Weights of a small image captioner.
Data: trained on rendered made-up planets, 195000 training examples.
Rows from block 4 of the text decoder, named by matrix and row number. Rows with one number belong to one attention dimension. Each number is 128 + 24 x the weight over its row's rms, rounded and kept within 0 to 255. All counts start at 0. Numbers have three digits each. After the name is the row's rms in percent of the matrix's.
# q: attention query (decoder.blocks.4.attn.q.weight, 384x384), inputs 96-143
# k: attention key (decoder.blocks.4.attn.k.weight, 384x384), inputs 96-143
q.11 105:108098135160151137129118104193152132086116114126106177167084116107133121149140123148047107130115127159118111138141141136115159112146129103148109
q.12 097:084113146062078133145124108173109151132154128089112136139111151128123143107169104093139120154165137144139124135172113154144157156122122128106136
q.13 091:122131130136119119124122153113133100172154090154161112101117117151121142132091183169156094080159124132111090117142146121117139107151130121151139
q.14 095:104131101141149179098122175108129107129135082152129132111080102174139108122121138121116126141104172150116064131100124152149155092184135132134113
q.15 092:116129138084114165135088147128169120139090138113136168147164142168157122098164139092113143135132146115135107087101123141122163130123126105146143
q.16 085:142160128121148155138157093091165122159157193137116154122159153135139131149130123152145103144101153127137137172167127072112144144130144083081145
q.17 098:187131122184105120145115185100120128128098155154112147145110112136112135150127152119138105108124083161123132136161130109110150096153146142122135
q.18 094:147117069170148155146157145116153145101142112104102051141119101113109141145112144130141153105147127124107110158112086154154123115107142147134132
q.19 082:140129108131134127107135125136142131168087163145134109159157083092106160132152122113099131091105111096117102121111110089120103126126148115104161
q.20 096:107172169128111097121088117166135112115140143129166137081131145144143153128109138142152134148094154134129125154149126088131121099124150131130110
q.21 105:139185143128135124101139091097123095125098137128127110113154096125142113106113097121149091128112155103100162161108131112124114135100192135115133
q.22 080:098149129152135109104120106115128080107111136137156138152176118129122137124104142149157100169091106100091139130133148100112113118136103114129130
q.23 093:145137111150148160159150114092162101118136095128127127098111146171137101149107116108128135141103115114067121137148171092164114114147103145156107
q.24 095:135135115093133123093094152102110112137143139125123141111134112155114131161113127119080130091118084140153108075132147114156164127117078147124125
q.25 104:169106137164092129103166094146124135111150146169151099145163106095101126139146115121096141132115100152168123109140149126112119153106139151092076
q.26 091:130158108085140142107095086152095132142131075145126146075127132131123135111145145128121153130113147150137099125095119131155104109114128127140138
q.27 097:104085156115134150097109167132144120114115105103144141093099116126133114114150135124142147145115127148133149098092168127169113124142100163144102
q.28 099:119105102161115118155151144093152173118123095162139149131156114157137134162103126130127129129160087153127118133119119112109136146082146133135139
q.29 084:085142137131164148112108089103148109138124104136128133127121147161183137120124110095136154135127192123157165145116132127143166139139109157113142
q.30 090:117115163120131134146098145102095140150105093138086089154140086130184128094124162125126117110136077138112131097092140165150139103116128103143100
q.31 091:176102165076154091109123096181121157130121171119092143146109094090136140137149131144085102127105124097159146117131128130150132111099148127119178
q.32 119:113141169184140111151137136099141095127112145117161159110156143127106160145115123126144099141100112087099153165112141113137151129132149077104093
q.33 085:107143134143106151114103150099162122142133094143089093077151083141123103152098160138124137134131144146112096102140140148141133081131105149125170
q.34 091:101144150145099144151141174099138119126106088124161085127112145126138108106120132150169093137100119087128161165156148144157157143131099076120117
q.35 089:076126109137128159177129134127156134139155103117127118157109123186138138096095137114122103147139126126121068165156130099133170105145141107154138
q.36 090:140115154132102136156120119106124149146136142104119119113112117103114120076175116088153143119118124115117148090148134129109145187131140095115127
q.37 088:175106127150124133105152167113097130089145132138113124139124084076124162128114153142090122078117095082128113152103151087142153114140125128139122
q.38 105:149172157142136126154095126146131112115124161137127166093149132130119126143067169146135084128153151151143095144128149129094119096107086136100177
q.39 085:148144126186121134142118110132102113128147120129163096128149149145112121158157139148147134140134119126127151142130136136141082125098110107111134
q.40 100:083142127156108094107112073103121142189119097112139146145189142138132154127112105133146115143104137092109141141129161106132119167130139052121130
q.41 087:157144107164095082151162150170085150144141109098129097119165128140116162156103153138142128098117123104131108144099146142155128139146139088126127
q.42 089:129092139150135096114138127131094125110087164114119141122124152144155143146112108134174156169130121155149139123085112132142149144076115101119118
q.43 096:096115093103102112129088174126100097106092067121115095086097096126156147123126133169106053109131131107080127119153154114155149125148130099155170
q.44 087:153108154127153123162173118136114153128113105126121130173078132123106123107164117151095144098088110115152175118107116149168112149138084130150106
q.45 098:118152086170152154142114107098128118142124156097179126120143106127118123157122126136212138093116134140116124121129132112142151114106099160137116
q.46 101:099114124091120157144149116123128120066156098136080114126103124147154082117131122106124138117111146136145114132104112158155143108141107161127156
q.47 098:159127085117085106131146172145143134118135134131108098146114114091101137160145133122112161132150118125121108150141114126151116131126129149129161
q.48 106:171106157121121102112129134174136137112106168133110144109085080120117145132135146112115149158133117167128155135119104130124108105092126191113124
q.49 096:131109123163086145125137099103147134180128092122113127125136163138131111127141108129161115112069116158097102122171148131095112111116148116139110
q.50 102:145137125128123134121119133147128127120160102144143102107102135143165131117127139120168153144149163128131138124106119159121077120098147165120134
q.51 111:109159093106121105120131096122110139162152157122155113125157178142095111148139108105134127139142134125147129113147136124138177145125114172139125
q.52 119:107121158131155123149146098116100104150145140134112146163140171117118120128099131135141144095102111139131145121133121115133114140131106119116119
q.53 083:124113060133138125117159130100156175169133112111109074136143105138123089136149139119131108105081117127122156114106097089133117149102142116138132
q.54 083:148194154118130140134121097171082139133131157137108148180107124109126103125147155118139108073134150158116126135148109145079128102133143166110116
q.55 091:109159142163098089130107146128143146101125069117134149105150124130134134107129131134148134077096165114133113088132151120117159115149136142113144
q.56 092:121136146136089101055127095133153131136133158095116152137134119117093133158142114126055135120168109110119104124110111152095114142111185104109150
q.57 078:149105117109140137135172129179144144119143108095130121134142165089150172132123133146136161131104107119163122160122107170141107122143125130152146
q.58 085:108104123121134152075137084115132131136105158094125127173153105096118123077132109145120098128155112093128134103118105102127127130076147108145129
q.59 086:095102166090113142116102142161135118070109150118113148162096078132111132091144106123087100107163104099145164139155166164126127127137154156138159
q.60 087:149127113148131139135110146141144161129154153133136142145124136100108115159114128149080160123140106107104133115143149148125122121114160139117130
q.61 084:138115169074125103115121101137139132129157146132146098155139126096118121098124138105142138080098146111123181091109112106145111171113120119121186
q.62 100:113146133127126159131115129128131149146134088119136111068104139153108116136127185117152122177137156186149084119160124104098144110129139141119102
q.63 108:098123114112109112134144161116137162088135109121171144130130159154082148112136109136138136136107119101105152121132122139166152172149112151138098
q.64 107:113151140137116103081146123121140095144122135138110103122174120141071118139117123139164128085125123119098148090141109101135105151136131151146126
q.65 102:145126103130100125108122102059135119126131132147135120152160144111129141161137115094086099134115155182121138140100107095166120142140118127185151
q.66 105:115110080126107173114147173135142129132132097144111111168092158067097157116115114117096127095133109113149118155120129135159149124160096111126124
q.67 097:100114114119102126142139113085121119091114148096145115105163095144107180147099150131126136113149128167131123124171094115086116133125135121148168
q.68 104:122178152129145115137142080094126126079133122123086152129149112130153119174119130138118138144100134178135169117123121091136151131133135134093154
q.69 112:128135117157139081143111093116169123139121149139137137116116138161163114104120125154098114113141111146134143151124141135132169136136138121136089
q.70 127:130101102177129100119125118112209143159115132137118124082098145144157123108082090163114107127129133118135114181130109114159147106116153121111126
q.71 099:172089100124150099130136148108153105124165099117097133123116100142090156138111140112165133150176162129140117173133078129141153111152114148152127
q.72 113:133113122132113121157156094109150113170114082133114105095145079134163133120105149118129139133117094099120144160130117126134110084106133081108132
q.73 118:110126096126126164125124130127124147116131121100133140189131182099129111129146182131107144158090153161153136126093105118126165173134108110106098
q.74 122:114183085147137145151120127124135148174103149118151164146098135126177116128098129123106069073116092062126145102144116094109119180178113148154146
q.75 098:136125168107106123126158120097127090136095145099163098157102092135131185103101112127119155130128168162086148129102137120135105103095122100120142
q.76 098:125172167110136143133156115153060149140169115125153159128117118142114095126164145147128121120159129159149143130117115123137111157090138109123124
q.77 087:139190115147169125109133108137158141152130119131092162168103147078099109102142158123136094129115188119149136122157106132165117198103142139119135
q.78 104:176083101111113122132129110126119150127125124134167120149144129120156126123147168102104135087120088137115139116166120132137151103144135105089089
q.79 122:117142167118125137096127134174122128109121131120125118140125146135108107117161138165126123129177156182100135139098148145121149115144112109109139
q.80 110:157146133113164123156110150114168174075161144114142105134119121097150097146129094124129123123151154156129160160111119109190127123131122108117119
q.81 111:080155095168105102124125143204159181132108100144103106165150144131117110115126129098114123088115138116134118102150120116152139178101075153110114
q.82 102:114104114105155161136101146146138129089100129139145091149131101144081127097144122132126158161134158108085096123088154117157103132127112097165164
q.83 102:134117120164149112181103155119156152150149166115137125123093139155110100108119125100158073119112127060126115150086090107146116155146108172137108
q.84 117:160117169109140121141156118099099122155131168117117114134108128099133142153109175152159159143134154119094138131107101183066122098117127119100114
q.85 097:162095114097159095104118113119129129152138103130094122111124137125152138105086150157124117137110109149132132148116169138092119157129145128114124
q.86 098:138092084075122089143115106149126098131144107148117115161139135155109109111094141111125131084177103048158112093133135080110146160167120129136104
q.87 094:147116130147110159110103145130121139119134107123129116128172092093084102142138142111148141124141088123127105126147114108148094165112121128127122
q.88 096:145100111135120117126136093125108106150164123075111099166140145088120136130126113160110110128124100113145135122119145121098134095163115095094108
q.89 118:109137145186101090143143118109132086156115083149108101112148138146112131159119091104161141128097144100124184160140108108064114108108169106083158
q.90 098:146103141100114151107151111153108147130160078127132162092118129142103129129129140163151167111169099155114062135147112143122122081120134082149109
q.91 119:104177145125139168101109176152141182138107114115123136137094183106145101091131143110129132145135142160151099126148111160151156151157121134177140
q.92 116:141147128181147143170103143179122141138121152138133163091166104149121148121123124166121062144106131111166121109125148122124135151103133136095065
q.93 113:155178118107122173152129122109079127067136166113124171145110146104137122114132157090135156118136091171185153120145137105132111131156098132115113
q.94 094:153100137101104121145118153131154143137126134111086112137115102140173123179104128119114123172144135148135125139118107166102139080145152132154111
q.95 114:115137133102107101118146127149131088173121122110180179160133148161098143154117142089126106109107129100135122147138148095092107146102097171087160
q.96 109:121145154137125149126127141122139120169134160122166100148067119154123139105101127138112114143138127153143112155098137139148121108158116118138112
q.97 097:145081132125150113142107120132147122128105107104162116088126118123121135123117132150145118124074109109114150128131163110116103120137168140102132
q.98 104:098077197171131117096129155150123139116161125164139123105130122100115120151114116119137158129064132143104119130131155134137133131141122157145158
q.99 098:105158127167075136079156147139120102134097168137152091125117088166148118170144105125105127077126110107147135118136142081137136117117118133163159
q.100 101:121170106107151167152140126064141088094096177116151126102104124107147131142132083098132119124142141128108142137142110115131114101140117151166163
q.101 095:110131160127131135168130128119148088068118142121151130114136086107089148162110105103133137152164170151063111109140116144135138118099135143161135
q.102 100:124167177137097134139130124170132149128092150081144206061111085120118104108117138131125109141104156135145161165081121127130173129096134136158110
q.103 110:134128130154119099158124159140072139121094138172126107092121082155141128089151100132128104128118106094085103154067159126119097125134166136162125
q.104 102:139131118176149159113132130111158137124116124138117131079144112113153133174101128128106144154088156110155123155151115156135169149111131126125104
q.105 107:136126166130105119140132124116103094139175062122142160117156102143123133146153109095141137152102089117141106110137133101129102131123167128103119
q.106 112:176176159117126096126128172143143186120157101148138121184096130096184102076144124120066117096109109134141146117134141124135131129140138133133106
q.107 112:118121118176132150166096102085176097088157094146111109112189112108133106141110110158150158118108108085100128114178119079149099124139178113125174
q.108 108:085119151080137136102162120133122118085127098109124090129085141107117163150129132146155169164113108185080091114152120134094124102127091110118159
q.109 099:148142137105146159121113125111150090082127088088163126118143135096137134127100162104133173125123087166149112101161175126125118121141119098102125
q.110 093:125125142135154137122159181125118149087130133170135160095129140117124129088140113114145134094090138056094159109142123160125143185147133139107123
q.111 123:133086056114115114180123090109129101117121108092138111128183113107095139164145142123180139143138144116073117165160085122143098132110141135073149
q.112 116:125170109124104134123109180105120108178166183135142145144141128140176138092144136130092114128165136115135115131120177158148151130118102118163093
q.113 129:134112138122081137113126125135101109149101146093149121136106033165075143132142130145119160130171135140149099147115125139112128141091099148174129
q.114 106:131127109032139150127153124160108151111123088127093145127104168109128121142155164108124150155159116084094094130131079133151143140106093122130100
q.115 108:155137136078111147113166125158122074132089134135122113144147152136101115134125139159138135186145141093109122089160120158119151098128142130103152
q.116 105:097122157143092123092136137138113099163125153115169103086113154140118138102114081151139112124081149141139133191103130149156110139089112143098112
q.117 098:174157170081172166094158140126118131151154121158101128126105138124144109148138136112138146165140116173149110140120165142147149111142168096133065
q.118 098:109118151118098153111136132121096111127121136184155075122140106134182115150158079123110140087110117120096155137090134090116153113133137119161140
q.119 101:145118118075150085107122152153084114080167121140090154125121161126077081089125122146154142127165169125162088102151134135126125105134134170118150
q.120 107:098110115127146156129092129155163153158092094134157140093141169150147198130163133180125147108128144130156092091166115107133102132106108106127095
q.121 105:137139089070172160111107125152080149154117131120116161108118127129145159114162149131120130155150127144125111140124151163132124188126120078179135
q.122 089:141104123117132123131102109151123143152135112132104123118125108160130140186157150084144162170165125112146131106148105162107178130125132164149114
q.123 096:113146170149149141122136121141096118128135144094116136153116120131098136110131124136151149177154132141095116143119141172078102110113105121165160
q.124 099:102137078120132117139119125127124155062107138113137144152175161115133137082131163162107117099121157094154149128126133126124136167166149151092177
q.125 100:111148120121101116100126162120110133133137137106114176082112158149146121109136095126126103116140146066155132131118095151114148142101160164124124
q.126 103:107094171137112105115120134144124146077133121168087086128108145151150150132108110128155140136167141094105074076129121087090117067131113146140166
q.127 098:131166125129085123124144078111133101100095177125129158132140120151150122110142092134116114136121156155112163093131178092136119112110119110128126
q.128 095:122102115122120125155119147168173143165118080122130106135114097125162121132096097172126148164138130157112098172094139119158111155115148130100126
q.129 089:158123109133148124154147171149133109107115132138146085095138105143121113150150133161141121168096134147149192136123146153122101115114127099125157
q.130 085:168113103102134143149149128115152107151145067124148137110111169124154142122106162117127080107162106124155083092104144093110110115108166133140143
q.131 089:142148120177068111136116131118132090165128144135117130135134107163095140145156165176138128135093087109126138171166158129133133122139126131119152
q.132 101:159112083149121154107134178132125162105144133071149114089139113088117164149092131102152129207156130107123103140107116117127123103110180138182191
q.133 094:134109107110157117125117114106171148173172122122124104148173099123099166103134135139138135100161119124123100121152113118108150133125118108127107
q.134 096:143125121117156131157122124162107123108121163113120113151120153138132084166124158121131143149141128158106118160142128133115138143119133109115118
k.11 102:158166120114137101119145119118147156202128119104179144120122126154094102132081154154127134113091133148131136117115115153117149145122149103138169
k.12 100:095137115108164120140166109134092084153138100103117111097168104111104094139108136065148111137124158174147128133094122116107146140110101121103112
k.13 085:108170116079128163152098112119124113147127116101143136142088115126151108117105109136113143109133099097102146146158093140094121155135106167106071
k.14 086:173149125156160139088123113104115118157113147181115136108141104086141133159169170119121153148136102085131132116125105139112115137163106096144155
k.15 088:141151088101130052125126132140135125190102099118126185115140133112121117150128139137118113114126121130171130124116081127119139174136131162157144
k.16 087:146174140125137098128146120158146143110080135164089127154103156154145150124128126126106154110107116099164112128127140134179132096149116106137150
k.17 092:122117100151097150128080110131145162180113109123100085159100127121157136141111128181116125157121150114144135157134109140124092130098171144142095
k.18 096:109084117133095120122134144121128096096160147151153129111147105118119149179122078140123117128145080118120124116151077138159137124151148136159109
k.19 086:158169145136099150099103109114177134127125130118144123136136131182155127127154161132110174111119104074144126121118069124161175115130162117143111
k.20 096:141086139160177105147108137166096111111138130108148136140135120128106101112129169141120124169118093111104115130171195132090085136122126071112111
k.21 095:124163116149130150129127130184128115110084155158107164087124191136142166191128161159122138132097121103120067149159162127130162100132112110105104
k.22 082:112125148130127148144117177152158104086168132140126134124138178104119155107119114148136108143159117134053110146178136157085139091167117106095127
k.23 092:141167130098141104159140142132121147110138145141140113113129089119107133152106135149164096133175133140103088140170131156142143096160072160157109
k.24 096:148132103153122139145166118106121157117149114112106105129125116149139123154110133120116096142115108152138169128117134118164130119125129127144108
k.25 093:163096120128135135111144130103147148117100149096137131151146139126141137120105116153121180154107146132106149136092121132080131125096175104125126
k.26 080:130120147152168148153118148126104145132118122114134150106137096173139096118129152108140114104114139131119166152089095132129162095112123161086110
k.27 089:124127135113111135102157095150126108108140129140165137126153138087167106115092153139108112143121140104120103151093106132087109127100160119112124
k.28 096:102122098147142141118172150114150140125144132119066109101121131181126116136137098168101124111135114160112157147138118126146101161164140132111131
k.29 086:130103143083120116157079122135080120064125146124107103137117154108138176142122121091149093126139139159118088158131170110138135144170059127123113
k.30 093:106144118167121170095114115115106145158149099162119146113101153106127139125169164129141165131147132099153141108147079126113080153158154098100165
k.31 093:127092110152090113158127097096132144112122169152136135127153144150161090093135106117129144138086142156112155112141137102129122125115144164102126
k.32 109:146134141096100142140154141157163176093118143131127130112141136123144151086144123184145132148152139112076102162093172163122132121149123089126144
k.33 081:129102110102128089141126137098134128130100139125115108147143147126104133152108094115116110161180112154134191224121112114149125113125123175105093
k.34 094:088118122088170116134091112159118116128110127135114101125090110092152115109103108140132103128137123106105112155148154176113146120150101107121125
k.35 080:162121140104113141118141110130132094145147148121090095143126089122098124128148116104099112127143097128146112154150085125173111157123092130114120
k.36 094:107141138088139136119140133168159105130146089123134131148144127173131143160132134110109100102134138127110093124152140160156109121130152084132132
k.37 083:162138129168111122113082123084182128124157104115155142127089125164121122127096109154081132100112121150130147122161126119116110103107175114195127
k.38 101:105135133134113136140101125133110185133123134080081125093156158107145147126200150146154122130125100108138156111115120089126151135105154183140090
k.39 087:106101102096122100137104163166140126105113102135108121112140152120141140139144144175128106120143110080080102134142166161124129123155123099153168
k.40 096:145120133132141107150137111135157121103096143114154145179103151118119170108087112150098152135108114130104148138131154121092152156104075096123141
k.41 089:112107141128123123113100123091141123068138114161141129138160054116121180116153102127082142104113123107053141128103115133114134119128132139151109
k.42 083:136075094131106139143132103121146143074128154152155169155145125124171146148136138111155104117171101140102158141098144113113142140129144148101125
k.43 092:082170124149116108114160118122132129087126095176134145079109132164143119185089084136098148113112139134151111125149135112137107120128080122103170
k.44 081:098151167071150152136119144111121082136095084119178142122097154119130117136141138143111124118128149140111084099115134160144122106123126101149159
k.45 097:153104125128109171134117098123094109074113100139124122131080144093171183118118109108143123128136093145130113170147154134123139127145102166152110
k.46 092:129110087115124123116149164116132092125102118094135114107107137118120135139140106111140076110164116166169105133086117143153123142142098152155115
k.47 095:117130121130101118127115138090146108129117113148125095128164084126177107076135126180137120119153116117108152077135136125135104146139181116150163
k.48 103:156119122120129128148115086150068161117156150098110129100171133141156091138135130148126107126104130145131116079132127092125137118061151133117097
k.49 101:132148133108182110120144138148121107156092124155146102171120141091136150133059130127118151174155140128084106130152160140126126098156138062105121
k.50 103:115087135172155102101085103143082172098120138168112127124109119112142166143172143114143181135088145118111139095134118104094108137141110139143131
k.51 109:143110122085099160167143093122073146086117116119116115163136117106110145122087143089164078132148138154144088141086150147154132113126087172115128
k.52 115:084150140121139133119178118144068155149125125107089104120139108133108108138145112134180132116134118131169128131106142113144153143161094106132103
k.53 083:143122119152095178112166111125103076072162136153094125155100137124114138157121105122095135155127063164140134148106126098165117105161122146142160
k.54 090:122139119155140166118109139114113117167126160104133119164130142111140111123115134124157144143139203109119133139147134139153138103121135167114086
k.55 092:111126144146148122095109145098128126133124103078128124090111086122152098098090105160068142109175119103162134143142123121140105162131126138147123
k.56 083:168119139151171119131133113121169142169100166138144143147153171128139123106127143101092142157120131142103141115115149112162123124088141128154151
k.57 084:128152141138133149164130089136104136118095107154133135115129093131103123105120108108126165109142179143149138107070077129166133095126133131125142
k.58 088:147125105102147132148107109149161092151119152127163141123145144116168150146101117095111100141138107161127109159145160108080110133128144161096139
k.59 079:124106150087107110137141113096126105134112119063182125117142126074107100161127136111102150152096169143145095109128110145131130134072118173123162
k.60 088:118171110123105136116107144125177124160111124143118096182117137135158100112104088139104140114128146093122113124139128155111087149127164107119130
k.61 083:129101193160145189119119109118119110108107150171125131145143128084098155160169133070129109116153139118120153099102106142166098110149151132118092
k.62 096:160132134143162128140150075155090133107162137120088130094135176148123115145148141128141143140143099109129159125134113096155153140086128118107109
k.63 101:087117101151081147101170135136114157087151122140095109115110094112145098142094108136110122101141147134201128154119102123180112146144106162154146
k.64 107:158088147128159094132116112113140155117088162155120147143150156176136120177146168079135133127132132171122097117121113125146106126109107148151114
k.65 102:127133122115137120099135120120093094087090155131131126123165142139132164071129114105098163122123133095103115116126120169136117169090157108119162
k.66 114:131110104071124121133141132074120127168108175139103120123159121116098133136145110095117113103157154101098154147148090136110164130127130144204115
k.67 095:141132131138110122114132118162105128101089145127098110165145109153165149082132137165121125116134100119144115149133118125092146158119122141131211
k.68 108:143119148131131122125129128098125123127121136113152145122107120132123145137114150119131164214109116116099117120135143072146096117085142134135123
k.69 119:107126134144133135119137124160110123154168081103166099103116112120135128107156105130114130142151157131152156164083180152086120115136106165092119
k.70 126:144158140182153124143098153131147122115157079156089129059127130105102118089116144153103153116121170136097119148091113144129153070132147136137117
k.71 099:117129109120139151125131090119148159166159144121130130141160073143143133125177119118129188081100139138149130151121129156110115157116104099125138
k.72 111:114115172167136121138150141147081130121146116146103150135112139113136148093097091139155126103102096129103120153144133143138114125122160160126093
k.73 118:153136151127134109066105121077163094133144173143066114178134122188111090130125158143076117159155114085119157092119159104126104122093150127129118
k.74 115:149092148111144145106132185149128134098169099131094144121156099116141128161131131099081082113135117119139086138107120192127153086159122130138132
k.75 105:090146089146116127168121096165133131166133163122104121101109184120129123114095089102136119109108122097106126118094127098146185128122132116140102
k.76 096:088094152109147133134151158095156124151122181127116127111106174070124132144159088143127113130087126100133130146151112116162126104146134126099131
k.77 088:174132149102133165132088110084103094166132129140128157138135120125107134161086128185117152138135147173132159140181128156150125105112093159124112
k.78 112:120081114146079119105104136133109130157145114096141140144108161091102091130144107128097159092149068183107121123168129155121117128103145085186160
k.79 137:119118133110134119178081166111160143174136160156142124099126157184117161142113173103129109167121117162146137125173129101145139081141118142089115
k.80 111:117128120124118145130111110132120157136180111125109121122077150114153149156075119118119179174091139185123162149186127148137104121107143111100105
k.81 112:144111137126119125087170128152125131094130113165114153171116128141107106120096118127116136084150125123167149152143120129166115163106139128119145
k.82 100:093135107089122117127161080129139168121085151151124147144114128176120112135168158122109153131163138132116136116119074125134170138135131130153157
k.83 103:152133153120146138153078119125119155135190070165102103093103122166083116131150139107127113137172126159105140127099088168139124134152122125109111
k.84 119:114109092128135161138077142173192132167148097176134108113081126120116111158108147123135134146136112155133089154113149130136109109157095118085073
k.85 096:129101153120115136130104129113063134163125176099100129143119113126177125119110122144115133136119089159121122131163155151126104143142067143162138
k.86 096:082135128129151123135135096119141105157091147099121130118147105148152121147099125092111152146110113106119150136139108090121104127146132104151133
k.87 095:118141144138089183126132132141128149133126181150138192131178143109141125178127121148132156078076114107145142108095130120137156151127150093141129
k.88 098:164105082132116118146127129110158157132126143091134151104151154154123149129120139138132133130096138102096139157104106128111139094145133091110110
k.89 117:147144142168092102165131139129125116118116101104104132120119155099106136180141130143150157107118118158106069178141127084128112123138140157149107
k.90 110:168139138150122089108143153114145088120138119164116110119136135091133118116102149138104085061181135115105084114130114123099162125096142090115145
k.91 110:106131117077153125109136116114136129119159084122152147167078059143109124081139125115141128147103140126121154105114124161106117178131102119078137
k.92 122:140170111139111154120126130153077113122158136144114135100116139120111105152149125174130141158157122118175115126110148131178116101150109136121144
k.93 114:110105095120130118132114137144112107156122142089121149171132154120153165135145150077115149153131081102124124082113138118135113154162172106135097
k.94 096:155108108133092118127150120112153138150133109118116108111084115116112146116119114090131138086092120134089130139119115115115084095127122133184138
k.95 108:135132138134118114136111113173135150175114159149045126119161162103122149154151111095139150108100109059162094139097133114125112129147096129131119
k.96 119:129111109143173137147130126144153109098125088169128134152089109110142137134147126099133155092109117137098181188140107161147079183151083132126101
k.97 107:142156135143103101125100155109144096139106131134128083103153137093152126150132112103129143160126092117119073116152152142126162096115138142128139
k.98 117:137156144150123109118142138140144105145142158138099141124139172128140120131147149152106140107155157135112141144144132145137161159115162120108169
k.99 107:145145114149151097093149133153137110122090118130157152123132138136147141137139170082155080128111149120152164099122144117116145134105156112133144
k.100 099:124153119110134162142134159181142128122120101109118126118140124133144141123111140104109135123108130130103143100162082141097156102137138131128143
k.101 096:121139121137150148096126074109145137101155069130190142138120092130138157138128149174163152151127170134144161136110121156091133156130105130129147
k.102 103:145146139160164111127178153158116126160137105154047141126132151107110146101121148150136165125131117110150137121104131131157107158114164160107132
k.103 104:143120126144133133136128138120124149096151116095151114128126125106110173095179134146143097090151104135128129107112117122140155152130124152101158
k.104 106:099144124148107133080142135183097134130152073147158135131129118085120145080103141185135090102094164134169134116150148160123121122133131138141158
k.105 108:145110166151126145129077150154115118111100133109117139175139177124104145133143151139143102120149087159152046134110157123121117121121188095131121
k.106 112:132095124103131135158137149114106134130157143072151142142097121121141149112109114115087133097097091172133157167138131156092109174153097081134135
k.107 125:116137153153135107122124108115109108115120125099133117121141155175135112163116094142127103145135129154118126085109151120098101096116201137143135
k.108 105:163115147172149153132100118075164126108152157145150142143130145174132159126116141169129067160128135134150141091127130094136124130168144143104130
k.109 103:125126121107135144141117146131093117087156175069132142147157157105146128140123130124159096160131093138151080133097138111110122144135171109129141
k.110 097:105091145109106124142108133130144152139143123142126109163112132150126112148134128128120140162108104160135103180128161124170167124118089145124102
k.111 118:101157138179059153149095101119130137105101134130127128081143148117118161117138111166114135132155127109107084134146119117086148094139169179130156
k.112 115:091127100113114119148110133168111143128122099120114112152089141137160141149129138133148124125130158137139174139129158143164129127160059119126084
k.113 134:147135111157141139118178106122132132163107160135149120147153076110163144109189114129136110060127139081122149113129109106068158123117147135118128
k.114 114:089119146100124136128127117127139086160116110136173112133121080120119121101081097128142116176158158107130117114152116111174125128113128130085105
k.115 102:085120108161119148154102117119191118133109123122153146098122170136117118131160119122120097176118124127112105116104121075150134090142124156147128
k.116 101:155153135112132077098141153138124176082123087149125177167101114076095139110118148148157137107092146073078163192093117122114141172101097167122088
k.117 099:130137164133138155102122155108136127151116130121207120159122124112153139109092184107149111147143123132146134126155182145111154128115116128138153
k.118 105:078108099156122139125149154143092152095132145099140143098115183153138115117147112125096132128152153136122123122094130065125162129145140170139161
k.119 104:121135145056108103145123137113154132139157196121134129126164137151134123125111138137135135166148144141133114135140115117130112070161104109111111
k.120 104:132155125091156119131162079100136104138124114146158107106109100110117081103104107154133126118162167129169162110082126142120117152136117146144170
k.121 102:128147157068125126102121155128083138132121142128127125164120070151102124113138104136174099128170132073161147124147155143132127109099108142107129
k.122 101:141146120115106110096154109126140103144084088142145121150112098113153145162076141140117155109139132157151149124134149161115128128108110154163117
k.123 104:133110135101135130163125129116139159139126110140157135136139129140097120127119134155154113118151091106124164135114143143194151148125114114142070
k.124 092:132127110107137080139163112122081099113118136107111141090151100128113132143105106130150140153136106087123126137122123146119169130109104141148118
k.125 108:116135126085148098127153124114143125105130124111138102111163070095115106137142116159139148139122180110130151126106099150123153131108096135134117
k.126 103:144112130155111107108141093097167131080150110096130072075117096144131057128147074146116112123114123170124125128136107132134077122126122122150126
k.127 108:133125105200134127116159107129144106103090127107110141150118143144188122131141133136135116157108142142113095099103151085127103129117183122138118
k.128 095:109150129144139177089136100136091117109098142141124111166131098117104138121136101117110092103147088160171080101137069152133106130118074173113107
k.129 089:149143132140133143163134129140112150119114131099112138167139115122111117140111146111110099131169086153163115163117126112149127157135109102147108
k.130 093:104098115123121111083079136107124127098147162122115116156169150103148105122125142131076119098114104103121163084149094096143119148109131132121106
k.131 100:131144088143126164122130165124142113103129112098144125121142130093100135156146141096110114108144150118169106152106123161162172106121148094151141
k.132 095:130115156071102077135133133140121100154103149129110163142104098150127124119122124112125142114111117155132124124176124151167122129105087125163158
k.133 101:176127128159163165108129137121119115138168150141110130116153145174155124168120141123146142062125130093146161105147072107116125108166104125091110
k.134 097:140122140102146120110129085118100106101071155111180125127131104134149152113123104122155087123117128123069106133105101124124085146101109146135150